Rows from block 3, named by matrix and row number. Rows with one number belong to one attention dimension. Each number is 128 + 24 x the weight over its row's rms, rounded and kept within 0 to 255. All counts start at 0. Numbers have three digits each. After the name is the row's rms in percent of the matrix's.
# v: attention value (model.blocks.3.attn.v.weight, 192x192), inputs 0-191
# proj: attention output (model.blocks.3.attn.proj.weight, 192x192, transposed), outputs 0-191
v.138 076:144108101100146160120113145105154154140099122087118130156157107123153111127157165094160121157148143086153119178137121133165141123116154120104112159156111134104096105112141149158129126099159163136063141126117143169174127142102123107092077123129116102103104108136174090164084127114129140180112102133126112133128056148130143126111094124141131140103155130150121115136151125091134114128106138176150108128102142113108140135116130156114145110096139153119142101140118104108151127175127136112157109164141093122106085134119147191132122140105136165139134166097122186154085118126128132144
proj.138 091:117157100122116197166144137098124133142138147160143138123148125094143138089180114139131097108124093162084152086134102096108127116163153096161078138160158140124176178121106113170163108138063150105157143154134124139113104120161130103142101127147131121138128121122137114090146145139147128079134104138129147124125170108146140115103146152151140090109130100137147100141135144158089121123122113124115124168158083121080123107132146135116115169143122140138114153147120093116146102090106156127142141087132132148118117135127109078148160167145117113121081136120162090125146097145118095165
v.139 126:145139095150119176112132110132135097143138141151122149167155120135140144110148157088107121122089111119123138138141080140146171177118143156123086140126145148132129084105110166153132131155105117159157166126151110176120102109101121127093094090117101090094143103095139096110118138181121105103120117108129125115126120150133107112083129141121114159155142159120152129124110121165134101139121151145128154117126109204133179143114131136125133140146119125106090110062141099132101161130134118107145105131125097132088092207123139108141116101088152145098111124112100132108106066136134131130
proj.139 107:126121113125111088111156124143098155159159102102131083146116111094118118103126125133129121145160124121131099183163146073137120091140148120161137102149095121121120125157153136052123146114130136094137108144123140099109102137083119166144144133124125110107140107164157109109141120064123137128089119126167158112143105125133158123154110108110110141091076140123127171137112122112108127119146103123126116145122105130118130130163089157139124078105125124141140144155115141176166106144129132157066128119145131103180123085139141113125180192168093157109113113128117135099138163173129133138
v.140 073:098154156120126103108138143158167090150146139115154134131091102155106125140130114165125131126167120132111118100142152123153147112135096158160115112112117089099140106146177175143136100135156136121131134105155161118129145141081117063129129129122130175136146102119100120120147105117125122092141148104104099114128138182106158174124119142119126149142166106126099107097115126104150164154127173111111176145116127134122161135148112097122136128095151092173131107100152148147110146082160081148117127127147166124121105142141184076126128054096087136128102092099127135128122126127107156106
proj.140 086:131123109114121062142124145120147157108130110095134082138098146123117173150157102127119159158143123101121156181125111133126124116116115164111126124142132118167121118092137105079124138124135129096153098135120130136118128149108113122140149138121118136077103114109172087134130104151121137167130156148121133145154122197145135139184115103162143166126118166153123136160133137112121100139170160162146129097127150121193119079105115149146142122131125129113112136102146121126083144158131128122108108152092124122193107095159129164151125111130126153070151130123135165126086152063145169123
v.141 088:132134126112129109163110138144136153141123143128172130138125153124157161143162134113101144152104131089113128105099158166156076157110147116091160147077118187148131140148131154151144213138120123134114080117136119096121124136160079171104139137120123114129137107096120116138103161102138132150109143132094094143171107106103086134154119140125131117169126144146106137156145131119094123128104124140095128104119125124165089187112126120128075163095107121142149117141105121113166136163107172116128108115116114138089164107108121135142125147135132109095107139146142131092117196160108090157
proj.141 088:127150132151158171095131091117116140138107113126107218155129091133142050094127129112148095071129148125142078141131112103128149146133139129108116130131133125121122129164148130122158111129132152121141143130137109151123088148117125120094108109134153132174146088157106151135134117109144135159125081114131106123123124147099114128078115134130101119089172106087108108108128111172088141109172120130099089133127103086094133154130128115139090139149152096156125152137117178108112154129113123125118147139170122115120122172112123083113097134148116097111049116149128108108152135152143105120
v.142 112:107106137109111103154149131095112153136127126078155135105071130087131098158100122139159171131161110113130122127148178128149121145150140099146141143147138103137141132192130095125113136138113133095131085122120154100123124145184140130157146161139147136145104174162111157104156078090153170142139139129128128138147156110140149144163136069105137107111104102148105140139139133097131141154128125127133117158115141075132129129132098134127131147152127138150172145186105105105157103160123131154125134119147140109118186083126106172100163148136134155150117157137184161124167166111137144126
proj.142 100:153140115130149150142097118136161099086095136138100133111123125170132145164136107126129130099102134122110154102097096164126131163122131130081109154103165127134125113102088120177154111148118111168118151130125112154166145116151122119113122118126116142134115132104113138145092150193151111152161126141101106146125144137110099144111136156159167111157184104146137098109144104142153138129111136131128147117141148119140118120087142110095124175144153140126124099089150131091090147120147107106186123121093110157086113176110113138140073058090152090097142149128140110136096104073101144135
v.143 059:172085085100153128104089135166144099111133128086138130158097125129151172145136139084126149123142133129157117079115142139114126117089136135115121162089095114113089125129172129156116142121109090141125149174108119120167055144135106124125157129126130086160138095118130105103117140107166136157103108113125115121138134121103164131130123186116084068175137139140145117129115117110132129128126126156103127087129126151128143150115159119102103133142102089113136089102087112157112123147162136120118144163131122154114164119124169158114069137095174080120122151109158141172126115122121141123
proj.143 078:121120090128095129144114118104082132142159108086066146153152150118160103093162149134109113115094091140110083158170127115115137144140114155162091144145144106098165098168137134152111134126172166155152120130108118137081157128142131118114123126163149147153106181114139118184146152132098151121116151113101098135110144134130110121139097119124103114132098102117112143142143156153123103155162126158113141148173138084100105157134148145128100139132122129107119176174129123114143137083102146143108123147131110112112129151158125114118128152152138165138095108140161177056136135126180151152
v.144 112:168161125121131081130106148112109144154073137092098127116110150149153105173098089129108086138101107103147111110131137109136127141124113097116121104103136152128106121099098117118143162151124123150095175154143128170109192129092111130082117116166110126161163108143075150118124089108131127124092136128077123105126160130174153149111143129132141111146130106116109099086131145121127112095120086089089131120138147115111152107093148145117130132094124153112142126101140157112088154085139145126176151106126148075143148134121168104118099121166148108111165104121152107110166138125146094132
proj.144 104:117125123092100119146116088096121109116138120140174139127149124126113109098169137179139149135168148170082131125119123137095127128138106112145157164158110111104126148152163165120119143127138144133131149109137125098139162092128081114145130142090128101105110154134138128144115169138119139135168108127139153157121108117106093115121131148157096145127139193159191152138152100127083134132103141155114131172117142144132069181101091111128111091134120073119157116157151093148147135119138155133095145160129104152137120096127078120129160150070137158101104154126130123136082108165121123124
v.145 093:124107122155116134130145162150126113111128100110129128166101098114122135098088147121140116128161127129128167144143115118188166141095123150139119112075156093150118115178128100094123146161113137115172124115105142085145145147190148127182138115111094087138097109084120122119166161118116088120151158126168104181128163128130133131143156133101104099161134138158165135121141090091121141172074143141133172099139158091117155137103124087112098175131133096129148140155127135134161161124129141107109134163155156119152128137139141119128139123151134135145094155166139098125128111123102149162
proj.145 100:121125145120086139126139138117160113122121125173127190124156137150155135143147159111111153092088165093125115149170156118094142087134121121139142116152102135072133158097135147103128099111126132102140127152128117152103147137112166116082148121152159148098139123128135134129134119129152134139124084154132122091139126121140119151116078139144132143092132098067127132130077179160173125072159156136128135121120131100128131113151134122134144071159091127142104090104099130155115149127092128135190136132102152184083143121114148133126106152126077128110131123096140164177136133139141089110
v.146 088:122113139128134091117149111131164150161074137131085118136103114142157097141094096116115079102101125120123120118149099116137125131145162108083113099101141127120130152124092075131182149154097094142173181085116089121110137113105116151060127096154103137138156141159091147095121130112105113128097162093103131117165160138144154134154153165143155155156121093114089113103138129114134092122138066100129136094121128104095160116119136116140144135094148133109111126110143101104122140100160129129141130080149145059152156168111141112120124115152143127162129126126122148121124143138120121140
proj.146 101:102126118100089141144112110098128124106134111129192181118164148132149102082159161160143150129150162158095110113113147156085114114146100120141173144140115140092113146143177178121131149135150155137119140123158123123147164111112108110131139145096119099110133132126155134144153141124114122138147106146153148145129128127114082131112130133143059165112132171151178156110143098153102138122128150125107157176117127129147084143102113116106112099150095089142168117141142121137129145115143167122108145196119107173109110098121093113143136145086108166099126126130142117159082113158143095116
v.147 115:134106083128119153141114144085109128107133135153119138086116128108108084142154166112096125141123145129125106122112095118119110111137145103086114122121137073111060083152181102162101088099145135128140152113117130135148120104140135146134107097120155132110110184110132147152139151135162151153112117078126156129117099120152104141126165144151087126163099135117146143145152129149131074133141147092165112156116096137100121124116159154123159075145137152125104148146107059130095083118148109132116114141076128155128164117080143132128163160133130144135130184107118113161118123122153145115
proj.147 108:128125122139119097150123126161142132139153112090143064125121108124132109159103050144121133106111108180147148133114133130137137158140141140106114167119118183169174122121070151121135167162155113141108113127157155121154086154145128106112104151137095109149135115129107127140104124121118100124122157153126106128127134125090148115144148110053204125096127128165097131130164118141129145167121101165119138116158127128171116107146109156151123168110166131150134169136161126104146113145094120106130125127136119115116099132128101120110130103123164142140130108154133127074127149090101159187
v.148 089:112075140158133157137138122177174103135106107108117128119137128109110128118130104135139148178157124121137125141147082118138139158086108110181120134111113133162103096169133133110111110137123147099106082141137158161119133128181155147129136156160142107094117093103164129096117133154097067103105102110157147145138126129121093130122124116156155137141113135139153147157159118091122136131104163153117142082127143107124111118141109133110128178124154106165122075132152196133127144105114123121147107121130123103115077165180113157129141151109147157119109129076093135108100158117141096171
proj.148 096:113171144067093138085099151103103125145143124125122157171139123117147126123141160123137125109127162113092093099123137126105104104151123112125138120143141110084128155117132144159119170140147104123150156101094089112133147097091131121152154107089129123145114124150136117150134110103120191149130115111145137124134132139153100165121105149142068116170165118092132106092109134149177132114153136134103131189073146126142154153105166133124144102149133141119131128132103115148148158092112122116126109150151124188145125104119149087145129167165095104098148139127199116167137131153136124087
v.149 100:149114156134134162096126146150159116150107141149122144134127163119169165144173141125096133092086138115133119121140146133105086123110146096112143153084140135122125136097147110119142095126118179132128109098171137158141116172153138153112114116139157113157104115124146154119117133120121088132106113099135109122170113151102090100131110153154151136155128091106109190108134119144117127077101118101083075051120148156097123159146168153113150085126155107149085113128144141173089110154152123102126121136123131114196118125166131133121095141119128124108137117105125120109099159129110092101
proj.149 101:098127081140151110149129123151121147138159138098115065113130109129126102115100123117166105169173100139134118114130114160151129151103134157107133128143126123190143129167098131152125156086160104136118156121126143094153125094113115131128136134144142133139138113152114116124123113096076158113136178137110109144126130118127154126157148096120123103134067154133122090100167110188130112205132112143147127144147119133167155093122165112133141148131145151129135138143164130110128124114114128098102125112164106083118096124100131138114142101153150099180149098177140134131138153072111194133
v.150 092:095149127148114144169102113121141128116125126154136128127131150143102143134124124124135137114110127106121157134150149158106106142164116215129104138178103130132138159118130187134116108150159133122152114147089114119114143112151092112122125142092076151122124126090156128128084159147152151115141108166113119071118109123103130140139112105094131145097124153095137115148142162107137170177113112177141127174124120146176112133185067153144124113157120163116107115117117108141120146118174100150123141106147105180097137117128119127100144112080083110117103103129077115147129119121160153102
proj.150 093:177138119103184148093141139117093125141108135106099135120100134083121147156136162110116105149164091105145117120089094107150093139129124096146092122075179094126109073145124093146128064108109144131104123135110126152130114132135125165173096113104126156155111139151127120118112103145130148132119123077109121149128138127148124108115144144155123113197139102129100125147091104063105108134117131093135130101100125136085158161098143132128116170121142143099138119125088145085129128144169110155125091113113135096188156153148131129148103131155153124124135157132107112108148111151136110122
v.151 105:125105158150118131123098124183144128129098144118130116156120127127122133125125119148119146078099121142154137147200087136079125137106147127147095112123131168119157139110094121133139104091142159121126121130125083135140116139132155102107135117126101152162157109170143142064124111156152135086124098159132111114130128147145126106154092124112205131104126097113120115104134157156119121159128099167067111099091125121113154141186111180132117113121155119121097107137158143160079131137150079117102124078127140094102108128139118145146134101075107134129126124125095165106142139140166116133
proj.151 100:133153090108155140139129125109101126117138127101127165109137150089142097092141185121132121158181123103122107113079134130104104105132114128142150114100146122139091110144182137139125128111116145159080143112141117148146158131131125162144128113122133105142107115125124112151144105137097135158120148101110147145131132108152093131126163135168040158189115155141169093106129060115076087123129132077139147166117134118116118105097147114086111151135100130109157132135104145092151155098167165124122114177150114117175134146141112133136124134157142155134132145163134119162116140136138132087
v.152 098:164165155144111112110114080166143138144120145152144124071133165129115163110127103163100132118111120105147124091175147136106113127108141116122120114138114131141160124114092104142104106133112127152112122133115115170129119089122142102078092155158118131134159120141137143127107108136162115102123107110093099084133085136124098128140135103113198130112094160072120130134110164119126111106165085156140133129141137187120133114153126162119158091133128159121092108105148157114110125098131104125122142059108131123121127151143122108140105092120101174091120107089091123110101110132170072155
proj.152 100:139151069110144119141117142091098119124137119088149124150124141096131087126153145140143144156177117147109130094087115126082098142134138101157141143107142109131128122171145145160135141113140125134107145083124129097144156138149088168150116137072112113136123120127133113151127124128100141120137129094120162192130139118126070140129142137124073119184120142179160126105149054106076107139115131103114131162126130127107108120108137104096091150106117128129160150159141101084151152105146172104113134176147096102160107144123109110144157132149158148121120151138158104142101152124119164122
v.153 106:135140106112128157068149129109115126134163122154093122165150085146131120128118176138110087134145129103109130113126099113157147116155128127124097117121157108104159138158139140093149166103121102133127109120137138091142108106084137135139168116100115089107092156141133107126147128122054137179164158134140108155127166124161178137102135123113089134182158139166143152092107132158124125176093116108197130158146106149136151148120120100144107156157150116111122127131093142109162142124089154114105149112179098133108142131113147115152148116108139113141123155165146099148149096132139168141
proj.153 097:107124149156086136134100121134138115112084130134129151134100154147140147138130105125133146090056141120161143189162157120123147139135145125129166131133119122104156123121133122104116098130132164130164106156129111134084125155145152100072119128139141128130146120109143162119129136130176091116133087146161109105149126124102111144114115137124186123061122113096118135165078157115159141065158137143111142088119140102098128131147136116141165049128132112137096096108137114142100126154112109142168116133079137148092120121125116140139142148112120100118109113095124129124118149162151057146
v.154 138:155136103136129138103102166106091140128180129166144133102150135118134133123193161103139126142100125104129133099082188135108092093130116116103132166127130162129142131105149155110129130154157138158114114135142135111124148134095102135152086150101162106134076123109130125173115120145104107171150121153162115112136104145073096132116099154110100120155131113153091172112131114155139142117082159090175093136155130120152095155143146128114153084131131144137133144093093157139117103143102185135134142146120112180166113122099118158105097141118106112127175103132103092123108123114111122114
proj.154 120:140129111162172113139156105168124155137096151127080069128089125137093143154091085115137100135137079128165135129153106126174145171090167140130102114122142097157167108168080077141130098113122127116123121135110143103118098143153116150108112124137132141128143130132110129091104124106134142081118150130107117148114126140108191113142145087105183104130097127122101118167126146124135151168105115136130125082139141152112162124131162120142140151111154155112104131145142109120128097154119099140120107067126119053129132134117141130120145092139122103153119106135114145077143136094120166150
v.155 083:119114088123137106116157108176138128111135122109178122104154157139156152095140126096136121162155119126119173106117131121153127116094107130124140135109130137139128113141133146082118152169132139165145133183132139113122105106134140086140110180129088065139090108059167124117145137156118096162168153165133146145162117152111140148112136135113115132123112167140119165130110088103132134123136155139186148126145135131147094139164125121135116168122146189158183132112124152118166126139137168128086132139154089165105093125153133144140123132165114128154125131118146153138080128123090140173
proj.155 099:116137137132090113138135148112129137145079135161084125131111133146117145162124125108131149104101121084150098137170131118134130133100181120148128102133135092064155141128099096150111090093131132093145102145110124140089151166143128160089135110093161161109153130122147134125137123114155153089116101128141123119110140142141138129134115112103155105133150061065077116143082198142163146109122136120114114111145140135105187115120190101168155110116145152140077112137121138135124141152113098125178141082107144118102136102104154125135112130132095113135118122086135151114138126114127106109
v.156 125:121142089117107116126166165133139125154134112107110133149128093148153094142080147145119097144148135098141157125118096092186122150150122125128105102110170091120078082151149126101137140142116093133128139147119165096119139131107141130160136132128103118120099113122131136157145156103107103168106170121127158177143184153148162153121146144156081176151136141136159144121135104102122110174093129119165161117124127100112154104103143063130112181110165128109143112137127126142169145121134157117108133156156126115155135131112168127108129142195155111147135144171115114165124114127094152143
proj.156 095:110104161131073134121114126111157115131102130175144163113149145163131162124155143126135154085095147128125121165180163119124162105115135127148162137170100128078151160110137142114122108111145146108163126137143125144105145140128123107084139121134157130104150134123144141124145139142147124116146079161174101086126123121124131150109106124118157142071150112098124141144107193159169143083145141147117143121128129123134113141135140134175157063162113105160101108124122134160095127135092124145164134119099149174086132088119105140130120149087091130115121114073137158158100113145148087114
v.157 084:113093098130131106115113109115120118153109109114147135170110090123081100126105138091149116128172158132133125103155132123151122172144131132155145124129131066114088094164121126144115119131108150119136087135132129123157091124096135108181134117110120101102113122089121135142155175115142121100161135128163157128106094137102111108135143194153080135134122143136173149144144131141130122172171181158098137154104131093131078168136120108113151136110176115152154106150142091164158134164133131143092149161114138143107143132127150143155109152116116120129083183148144158117079113135101139116
proj.157 097:134128146161110156136166151148131129127156130139115123097156124152169168115122133090113128115105140092143148140119156119162155084116122156109089108124120141131110142107128119093145078111135110122126124149136145160085125177118150132116121086177145167141141147133142164125139102143139108115099113150097081099109147118161158121127111112085162120114123093095069116142091160105156111109114107110150142094148123136123170073156152119155145135157107155138096130116098187125087155151111091129150108087127154152112138132131155163099088116161127103157138114109101154173160129104142107106
v.158 096:153127132130117124128116139134058166140125128156137129101109109131145127120085182137096108151127103099141089123101117108135136109138174085090125135137142086135125105146118094131128105083127114115129149138131131115135119085083151139144138138156132177139115150118078138110148125106145159165116121082118128142149138099174153129170173089137121148199119118066154103078153115135117125139131081096187144159124147139104188095138167159138131138121117153090130134137125135146147134119108126103079096122122108108152144092108126141112168121144146112142100145132123106109131142145132112126
proj.158 096:115112137133087133155114125120166142107143114137173151124139138146140100134145087148131172086080132174121127142122159123091132133140116128150178161156095166136151149132139156110126173152151119125124141102174150108150151137135142123098142141127103098117155101115150125155121139140136080128135125187173136107132116129109113156105140124089143156038150163188157149124150113157124146117157127158115127119151118111127068104118094136127112109141102086174156163129175129120135121127104151106152169169120119135090095124115115120123134148108130153101116121122135115134093158113147134152
v.159 086:121160144104153084112102139139140125108153111101093121109099164106126177123100088125127155113102157150134140102140136151101140102101086156137084108139148179132160131122145157106141149114116103126164121098164106095128131115125083167151113117101137148176122138132116128104158086116081159126141147175106095121152108117106132159098122145100149093125146154148141123136095109140139183153109116126111094146155136130136119166146091167132129129132124119130131133113127173133099132084152097129109129089151184147129160158158120118098132089095150127107103115162143117105185138125173142117
proj.159 094:158138086130144146143128115120098104134078127096105141139101141080160102145153166132131101138163098106156130148124115118118107160107153091124124126106157076117123094150146107132105068119107183151111105135121125133122132142180149155126112143131142119125131147132117118128114134140133129120137100083101120172128147131137062112122134153159114138165097123108149116177112113056072090090126132107135139145128119123115135145103147076107120127135135145087133119127094095079133147142169169130112129160091107108175155124139109146149144143122139149169126158131110116128123124159127070143
v.160 093:142145149096167086137139119116110165116101122138144117120119158131168120116087101134112134148158143120120129152141101120108154137111109086148155119116112134131151154119113123111152153161111095135116117189148099143125143121104134113116155139137107117147175091151105132152129074137118121128111149187149131149161142139138156110126089135081160112115149128136084117106093139140118083056170113124172123147159114136122113114131139137147122129136100153055153126111113162130139119128122125115152156135172088067138119111129140143199142105153166095143144095108144137095100155132145108142
proj.160 094:136133144149155140084117122079148122144140081143128157114073124143105091181095124168156136109124137147119168164135163075121136148135118154139115101119120130125104072111124117121146109124141130125146090120168131107131104158152141131078096139123133115131085099161094163104159131121137139127120142117125123173097119146126116124160139150124131104121131100188082135117125118128116108112133077170077151160107129123117107161100061140117091150140124110123162103176101092136115125077141141122135139090107146112096139114126133141120115128118139124131162153111106097123163086123112125083
v.161 061:131107137167078134112111151128115113123146115130132128124113107131079075153096140127130119121130149160151094143129169133122127123157123143125106127136100133126103156130101102172119088104128147098084091103068134149143094119111170128142141150139119120156102120124112153151086187109160140106106137131146091091095134116144118132124138148106118069129134119098126123135140157110136152200123110177127140191104130087138148123141127135132108095117113139158128118128123151119116156123113089157091144129158123164133178116162164168098145161104109123114113190125085097148120156130132116114
proj.161 084:106081129124122136116125095127155141134128194173122142110156117133111157108143137128110083137115134050140139126139121142153121110121137131123164128096117101169128148114117172103135145142128097128105148141142086158153193119135110133160164100118140124113151122127120106130134124121126127090152128151163132126108137110149139123154145095119134129145074136121134124120149129131147107099105140105116102154152116143138137130150143124120153152137092118096124128084135179122191163159132148110124094105107078145173186125131115109128092169097121159124107084115136137169091133164165163186
v.162 083:134155128105172114127152090105112131142084113146147115130133124143180117112123102129117075140155165165095147144128065107135138138114120109160138110134106109115136133101120148104134126144116126180108171168148091145114107109079143113098140103108130105124158124156099121158165091112100100120097134159134143139133148113154150093103078138130139146152150132134104120097093117149101069101142126123158113139160081131078118133151141113146142144142109128060114120146134160148128107127122126123148168139150151092150131140112123122167103127163117129146135049109169117139134084130129150146
proj.162 091:122134131161134131083150161080116119145156116121125157126095100133101104205102140157159130124129150180126158132122171084139105176113145149125096115131153121102102109111114108142153107135133129161146098117164162118111099145141160134070086143120108150146111098143099133108147149145144147110125131127134109164118120126130109143143131132097106090116177112188103132121126166115141116123139093158127138143110143113106081149113063152107079129117123118156141131146104084132096114099109105153125137122104124100090143110129145114123110086106127116117137165108108129114150107075107134075
v.163 083:116122165100133125165147119118176086135120125118072142171142134141146175114145107123147131120137130164111131076160118152120136123146139125134134134145107146087125129109154114132117150127133164142127188128094142137122163164100111093099112143144131193087180138149174113121101126151145126140132126110131125118145111129116133128146099098146150175128148129097139100133131104094141140098136142105099112102152173176125138114137103104129168128131106142157121146108147140079093121131147138134130094131138159087126082149147127137118110089128145171108120057143147145137052116127165093128
proj.163 095:155170125101142162119136155149111109106112098121116095153098165123128121163083122122147169163153133161127108148115107136126187136096111109140140139140165146096134097122170125126132094106126128089158083103137098097149075158105169108103110131107113129128119120125145162141133105126114113132084140093067148125179157187113119120099128125143139137134177103130120150117118146171111113135149139125118176102116119119097106124116130159158148122110118116148162100154133109155123100109164124112134123139138129116133089130104137128136200122157152097166121117143111136086144115069107113097
v.164 092:143136105153106131109113169091105155125129110132137140102095131114129101129095115156110123148136171115168139170158098142117165120140122162117099128134106131148113115156142132109129112147115113090115152124154095127136136119149133140161117124140104143142110140133112136158138062145125165130137115148123099137083103110124130126115150121085115118137115154074142103162126118169114103129145115117183093182133134104141167122131096176123115102159101180057127106138098113079102133087120097147132140101142117143118144135100131210135143122070145143146134139138092120113120097119159175135
proj.164 098:145102103088164151111122098147123127130105179153089099086174104156129148069100103131143146124126139127147130157137139108119135104150152112139142114120117139151139159148134149054098171139114112139099136140108133119139155164126123143146170130136104126087132143140126138105128158110109103121147114150100172153128096106151167071136135144131170150126076118150127125147166124085113096121095115124084143105127106159155130136158142115124170160152142141110125106120134167134166090150161142105105131071098133136130146141118129113146102178154175175130140133155116129150101115154128145136
v.165 127:146113115105105115127107158113175099140153122121134132130119132143137134107132116132105092116124145157147161128187062126142142119144129167097095149157137124127102107104149183130122102156133147133136154100126142171153154095136112086151068133128114136139107121096110118129127105152102127121093126120133074092107139134105120151104139162132098170121124176091167137142156078146142088128136144150127120131123115153122139117131118133123139093122163157122098082102163115136114157081183082124129123121116138153114115155171160112092092108100138147111127114117100119157090059118129158127
proj.165 114:138086104127128160109145106159097141132136171118104155124119089126120163141107111132159138170121113139182141148140123140116144142132168118092135130120133127092127127094148129094143154179083070161109121134111147135114111173093145098156163090141148157086161131124136127126118148134154084090121071130106158175119101155128146128134146101111129132146156131130134120142131160093188105148083128109123092111154135142160131095179137146152162158105138163144102139125145142111185111140140124114140127101109116122156131110139126117177132147114128159129088118155108171139094141111118157155
v.166 092:135108123116113126117118118164079132136123143173142123117131101168119116130122143113112121150119104070128117140065158116145095112075118138107140169144096110143088118140098122111137143167124068135145129171113142119144127119081110116129145116124141101153144099123112119156115119126154091125090129100135144128146125184112125136102140169103096119178115135145090112098181096099139101111128121119154137104155109120147127113098153106126170153128161172120149130109131137173128151142100159151119153148070107150169162136089151121165093147161108102103111130133125083139097154117096109131
proj.166 096:110144123148080109169104142121121075139168078107154072127140149106137120137154133126115092106120126136151163109169125131136106143152129155124156110082141093135131170113109113149147138149143097137156098099131123146113123106181087131124113148119145145160134127076093134122121115132150138090137134147174113124087159053124126108151125134098113118124102129079146102111085151112101096141145119132143116123128165177105145139124133111133083128104130106108101107101129086085114157156102162168112108109127103145140123096144127146089127171075142122141138111105129139148154127143127121170
v.167 112:093140098162117132113121152105136125120182138178100142085148131122135110141166174129090139135104114080111140090097129117121104120140141143081116114160146103106116105127172129150113123107135119176165133105138147086143139106118119120149105113095161166133088155110107134175130143140162133117132152080116161091141106134072119137126165143162087149165125140119144146112196119152151096129148128122139121139145094157122094107112144134143167096144162160146086125102123085150098090112155108131121131121077109161114152096112139114121145129142102119106109135143105096146107139119131119095
proj.167 102:114128117103066122160123168170097070139148111099141082114197102137138160096163104121102117135133117130148131103145113130124108105137167105112146107125176092128143191124150148132117140152092108180123168138076130153115111150142105137139169159125123145143152166095146112127113138167143110118136116169157143126152141082137157144125110116124137152151132144095125107107103162111167113168113151107123141079130122149105159119128160092121112129128152143117083142083161112117104133177127142153136093120123117168159104125134128132131144148118110107128141117112138154129115171118107128165
v.168 135:159102117134107115122128179152064199142132111185141138063134154115126084135127127127128095154136163092135106139091178153130095111119137126115166117117110105154104104180152083143119116154091101084144097137100135094131129105089118163137103151139166136172106138123121164145112145131151140137132127139155130124140109143113112151132161137093092129124111149109137142154163117113127111116128139095146118148152157084158106113137107123122142105122121162103122139101102151115137148087134129137090179097101139154142147124122151175137130150158113149111091118119099135079103141121126105147
proj.168 104:127119117109139120147113097144144069108121124154123053088171149158139147097143112125069127118151128091156155148153116111118135085154116098158164110122118114160134186149137135097120168135133134132131142141112103135147143137181082139145171150137082100102105136133146123127137108102086122134114157162136150127137141098133169111139141145113145153119067129087139149114136112126109122089113121113100178080137132149149141115142167097145146151132165138084098101113121142109129117184148132131116105090154141151162113119139111141124133181115160109155122123122150121147115107164133142127
v.169 085:131127124151181167118170125128105170117123122121137128150107136099142129147121118122131130100138103147123114155098084132077164143096117133158103091115111133135143144152149145141112145101100136099101147145131075148104082143149149167143135096141125150141143167113136103135138141121103127138185150152130139149102122086154187086129130097135150112111144104165159130138066111156112131107166101104146120138117128094132136149142112154124101149136088118094174152165072098101119112145098110124120124140150114104097156107085122175146136129127115095162166163128173118097160110130153140135
proj.169 088:154128140125152117109123111096163140113081138159128146106160100133113079103085122112148158109115137155089114143118139103091133149128113167155091105139102167134126087169107118098098126117142167120113127127163129102115135133123142160091126131133083099106116138163125136116117161107105138129139134106084131126124095130128134095127127148149165134138104100171109141156162092130078122091133136145104138156105138100139107135128076131087132113150123107122174104168113146147141082080131149122088169118096146119080140167098128119132113131167147147126143155156122088133153116173133132064
v.170 065:134201094108135108150141116121117131120127125123140118136157133117122179121158113147113137172156148116119149128173179139123162136113108109146158152096139144115134117105080130186141101142079119132095122139137136131109112112129107167118092158100147147104135135130138109115150127082100117116121096126146182164124132134161116149135104121166146129122178107124097120175086159101136109108075126094140132088099179134115129153126126119148146128123124115130127171136146133143132105161106170138167140112163159107122120170108121135143149122145108172100139071105188136140158152136102135150
proj.170 090:128159135131154127143133151103161144125125127104108143132088186118109110160118159115152128126130121150139109109083125126180126142099105104149101168121134130118125105157135103148126116066171148084152103127140127132158114102122134116094086115109097061130097114149118121166147106106110131153124153136132100097149177161118108134089116139122119144097185112150146158095117131164089148129168112123152166121132110102119105117096128142131118096103129109137141130157108121111102146111134080122132122163150157073112130158099127120110155100140131066097119116104108131100123116072138089096
v.171 102:142124123140093137120166155152095123183116093144123114162167132137160184119090120107140124138131125119149172159119134134153136156125115143184101140131149133154166112138113108127130101169104098130140103147109174120118145139084135118123125161104130069095106127138168118108108126139116107135098127117182138147082134121089105149103150117137110126117096150099154156111144112131121135112096102141134156083146199169131142108112115086154129149116121136138125140119165173116137187138104169113115126143146156115159081134128109132101108144134126151123129128148087160103121102135071097119
proj.171 097:105143121145157110126127091108143161153114116147127124149049149115111099153127183142153155115144119116158167116101115154151156160106083146142112127126112142107099091126126112129160099120197155084146121111158120108130125118131140100127114109121127155133128081118135132109113080078085118137111137102142146101134168132106092095143137089111137133102118072109144110155136119167118147084141101168151085147169144112131146136121085178144121097087102111137135131164126108111140150115112116131127146144166134110114157099130127153108136154079134139156109127152121127095171111157143126137
v.172 074:117143120156179165145120100086077130158132099170136129121100131144120107164144128145146114125158146187064088109127143125115130155147070104144152119126111133096126121104124138151137124137140160098127153127108063173114078098116098111111172134115149136112149146130125123144098133116132142121109151130148165128123121111119154083114111156134113140108157122116041112135099154116108140120172122120164153171119137095123147156168127116141183119169112133111139131157101111124116089129140113133102144118157133125107131123101131139112124142136105136125091060113096144121112096131143140115
proj.172 091:141159117135157156089158120128137111099130119144141167113153133159106150150084115145145140097141133136148141153075131101154141146108139130124102142136165134124149164161140155112170124082134127117112124123135090084161119149142141157081096163109085131082117132146097163151161136139145128154125135155103136156158135158123126096120139150125137123108137123172135137149145154121122093113149114135091179134097112105098039122145143144132137123131130109118135084113098133126155057114161132103106117073082126094117135163112160103154120125135139101125126155094144140120130088096119155110
v.173 065:113109134103084103147142075147145128138132159120146114147120113131117123115136069160126130127150170143157099118160170139143139118139121146134135101076129145148135125146119082124102105123107147046095111107109117145158082129170142158142138138150111166137085131129142166157114159112155150106175117101116109120133141109157107157156191127116153091132118148094196127137108154128125173170118100138119125155124136100114131110141118117127121142144114122084108104149142150120096136114133100128127137105169135128125154142178158183092082128124126153107123135098098120120122128131168150112
proj.173 078:123103168106126174098153124120133091125101169160112139108127124143123188126172112090137118140138119062129142120134158160131130126144152109117149098106111135171121159148121164119139131143133076102102151126144124109170159104116153106177134108120106113128125075133146103125129119114081081136132133128120135148114133151155135138115157087125115118131132136167136123087157131130138085126103157084117136125140089156155123110123163129148198135131092123158150105125145161130187140138143091114148143143107114087173194124123126132137103127121114141123091128119113138174120118146165099152